config = dict(
    noise_aug=0.002,
    init='trunc_normal_002',
    final_lr_fraction=0.05,
)
Rows from block 6 of the audio encoder of a small contrastive audio-text model, named by matrix and row number. Rows with one number belong to one channel. Each number is 128 + 32 x the weight over its row's rms, rounded and kept within 0 to 255. All counts start at 0. Numbers have three digits each.
Before each channel's rows are labels from the 100 clips, of 14848, where the channel reaches its highest value: "strongest on" is what is common among them. Only what is clearly more common there than usual is listed. The data: babble in 24 made-up languages, each with its own sounds, syllables and stress or tones, from a formant synthesiser.
# convs0: first width-9 conv (encoder.blocks.6.convs.0.weight, 96x96x9, each kernel summed), inputs 0-95
# convs1: second width-9 conv (encoder.blocks.6.convs.1.weight, 96x96x9, transposed, each kernel summed), outputs 0-95

strongest on: prosody: stress on first syllables; /aʊ/; /ʊ/; /a/
convs0.10:128142070093165141144171084099146110083156205112109186166131170128118127141145069103124129168129092068177152138081133140139123173100124115078134097133072094073109125134163129096150146082158113082117119153114115186126129125140118116090170136143193176103070159173136111157124046138123101109
convs1.10:137135133153119174119088180131171110143149108153085056134174120114171110160125178137132136145103110146138116110135070103118074116133145084127071130097141143134192194136072113136103134076096140122190118117099107083156086157117126055181081144082104081143162123110130119068100112084097138184

strongest on: /ǃ/; /q/
convs0.54:128115086115186103138126072081108146108171066102184139173124115190143157167122110135162164160085085111133081082110171128159090149083115184126139096136161110131114073093123116107122165160079123110135143121095172113119104112135103106168086083137095130141147130176172114213141061110176131142
convs1.54:106153119138097086103171172133174089113141159106090100071119120118091078106151162105102140100162157130096128075131102120177125079120110139050125136142127118137132137124091117154101107072133163162111158088110091137150115144144068128230081108098145169097128162095058150093117152184088119077

strongest on: /æ/; /x/
convs0.18:130129147212101131148156093096119125080101133112123134152136125147100168170105136104042146085087128113109128109101080069131074071122077100104075122166148096111117125121154088076117113119133137167086100125195079089139061160140133094116104087136207118091149104142118143125191126156141135118
convs1.18:111105115104150148137126120179105176172170123120150088114073116083141052179142092117116129137144140139046142149135135167138113076085172116191197046122146123129103122119119145119128106146108125134159210167111208083095120135130056151112108130115098129115129116109143117118086157154155159097

strongest on: /t˭/; /y/; /ɔɪ/
convs0.17:126169072100128149149152155153101101137090097094130137132117097092116126148085115147114110170114150141120200146165199178169155078108099076183102160103171193126129143143132079116097120109136120116154169142133134049104120085115077091121133123092053120117108093184176138177166161148093113122
convs1.17:100067118106190107063171109124155092146135149136109147074194121073076148112140089115121146155115129168139136120063136100124114143117132124104154034145073028154126171113071095149117101103170176148105114135124143139150095112148151119165121146144145142109153150083073136096086098106105117124

strongest on: /y/; /x/; /ç/; /ɔɪ/
convs0.70:095118174145144147158127129114121110094161074112115106154119105126168216084091116115131193141156140070076135179102132104142161116164154121131132167114105112143202095171128085152140101097130149047099137206162147157172133099129146120134081091099103132075166132109121120162127090132064084112
convs1.70:090127115154149112145128195072149049155090098106115081130126165144078108116163095074120102101116145122143167073144190180169125152131075165131109112198144136107074133121104147124101129089147139125143127110194160146130166150150117152129115078087076099151129107133086116120144094159084050096

strongest on: /e/
convs0.7:119128141094161101130125110128133102131151126160147088112156083099092134189152111068126127094148115111137160178137141111152102102196103116176171131182102138104158102167104099121130119069127164105176138152095133152178220151160144211143200131116112147135101111116148142104125124156097180217
convs1.7:118077093092092089142181119121099094138100112081135145120182140143158069100091124137113125166125120131137130054139100117064154138147139111108069142053136110093112211116110076125116078143095127128134113107199148144141098060135113083167090134085136138118106145089100137108105126151134075059

strongest on: voice: child-like voice
convs0.76:115091199117113129104092138115159122150114142069195131100167177142121151117133086117156074091160174130146139131135117105196128206089128115121154159121090096144154132104120139182097177173176080172145119091097149124150126134105108104153100097112095074174089114096178198143147142098122094077
convs1.76:086132141156107133109182136140149156120117130184080119162083094117158119103123102160110151136086122090133160124126107097141191014115167104105112070164144131120134137103182107139162075029119142110117094171099092111125132124183136150153075145145134131103139139117137076141134063155190105137

strongest on: /ǃ/; /u/; /ɑ/; /eɪ/
convs0.45:104114137152105075195078152116102166138069115095164084135188085148118046110126179134138135128139143164107102062121182075159133113134129147122109126115120085133126111099138109068123115093111114127082158157077091164170097104189185148138145111124085136143190107111148122078098105082149087124
convs1.45:130069128154168215094104182134137115076163090146167130161056127117110140164143102104111123113144115150113121176104082160059113130090118064096138132089125135161132113157064156134142111094087154148120106121116166144121149179081094113087165146112143164097138174160076186102177149132162160150

strongest on: /w/; /oʊ/; /aɪ/
convs0.47:104123119095159117155119083161097197108078155118105158165156152153114138152095105180177127135114103143108090123085166120117153163112108154133095088110102138201155105086085092136130081146112150110094101085078125084147112178081124098118174068144108110139147078166053159129151153048102106136
convs1.47:175123115141151140081167147133111087104153095135161105110070114103054137079153124084169118143126089184112091167165124169138096065092129089127152159157171143142115166187158214147100168096150156113071180118165165113111088082124112158135173130072148114096124141108123124149165157116155123157

strongest on: /a/; /ɹ/; /ʃ/
convs0.11:126148115138105177127115128157117088108168193160170184144096129116138146104097098156084130109078134129135131098121110156184124127107050141172086151164103115124151109119110110130185053109112135124206103075083160130055078142177136145130112105113098103093182180111110079129123161088126128174
convs1.11:171133147108130148161153190139114124110132120135099103141125108145092113118177196097137135179122122165116143226089179092060178115147146117093130086066119139123151102138105115114144135160207160104154099143139086142203165086138106155117149178209147145102088141115111119103125117178118148133

strongest on: voice: child-like voice
convs0.53:156118095147215116098113131090149104156127121168109096166164098104135115126137195119163144089179142140119137138150165115126125142152137149150120175143118147112167086069121152115164147162146143175110142107037117100097124149153133157138132179155234113194130122153092142121145151151118085215
convs1.53:124146154100030132146079098132142115093143132147105101087104158104082157096130081133125097102066141122123119119126118183188117120122120111098115172142104161141070161170127095118123114088146078112136081159152158109132116094091156132111126092047043086153100118119141120112103096108147130033

strongest on: /æ/
convs0.59:096070130107054139176112143123180162135101098135162139140104131146131169060094104092127149141164157107080057145139056150083116109114129125119136166083079160139117155152090158119138155149144121163084104129144108173146135137184150177099144052085121126132087129096185134082125144128188099165
convs1.59:134144147154148137130176105127088087129141128119103086130130159160087103125129230116140097126143144179125174093102168098099128134081053050144138070120124076068175092129148106118123067140115096104149178116155122167172084096156106129188121152165134127168128177183100106124133139119111143162

strongest on: /k/; prosody: stress on last syllables; /k˭/; /y/
convs0.5:175162103106163110101140067115149159080130168102144142091029135102140148192166125126116126127126135104093096101157129099186135145094128112114106167076083163163108125086126144116106126109202126130102165179095063149098118156092101163160143115082064139107114129140159100126138079133155056114
convs1.5:087123128125031095119115211134098126134136122090121116108206101134113105099122120171118125078126120133114144179136106132155089129152086137152099099162124085092118110136120071148122125132064148118164122061104191150133076107182136081185117144094088100122091143081192122165111148104096143102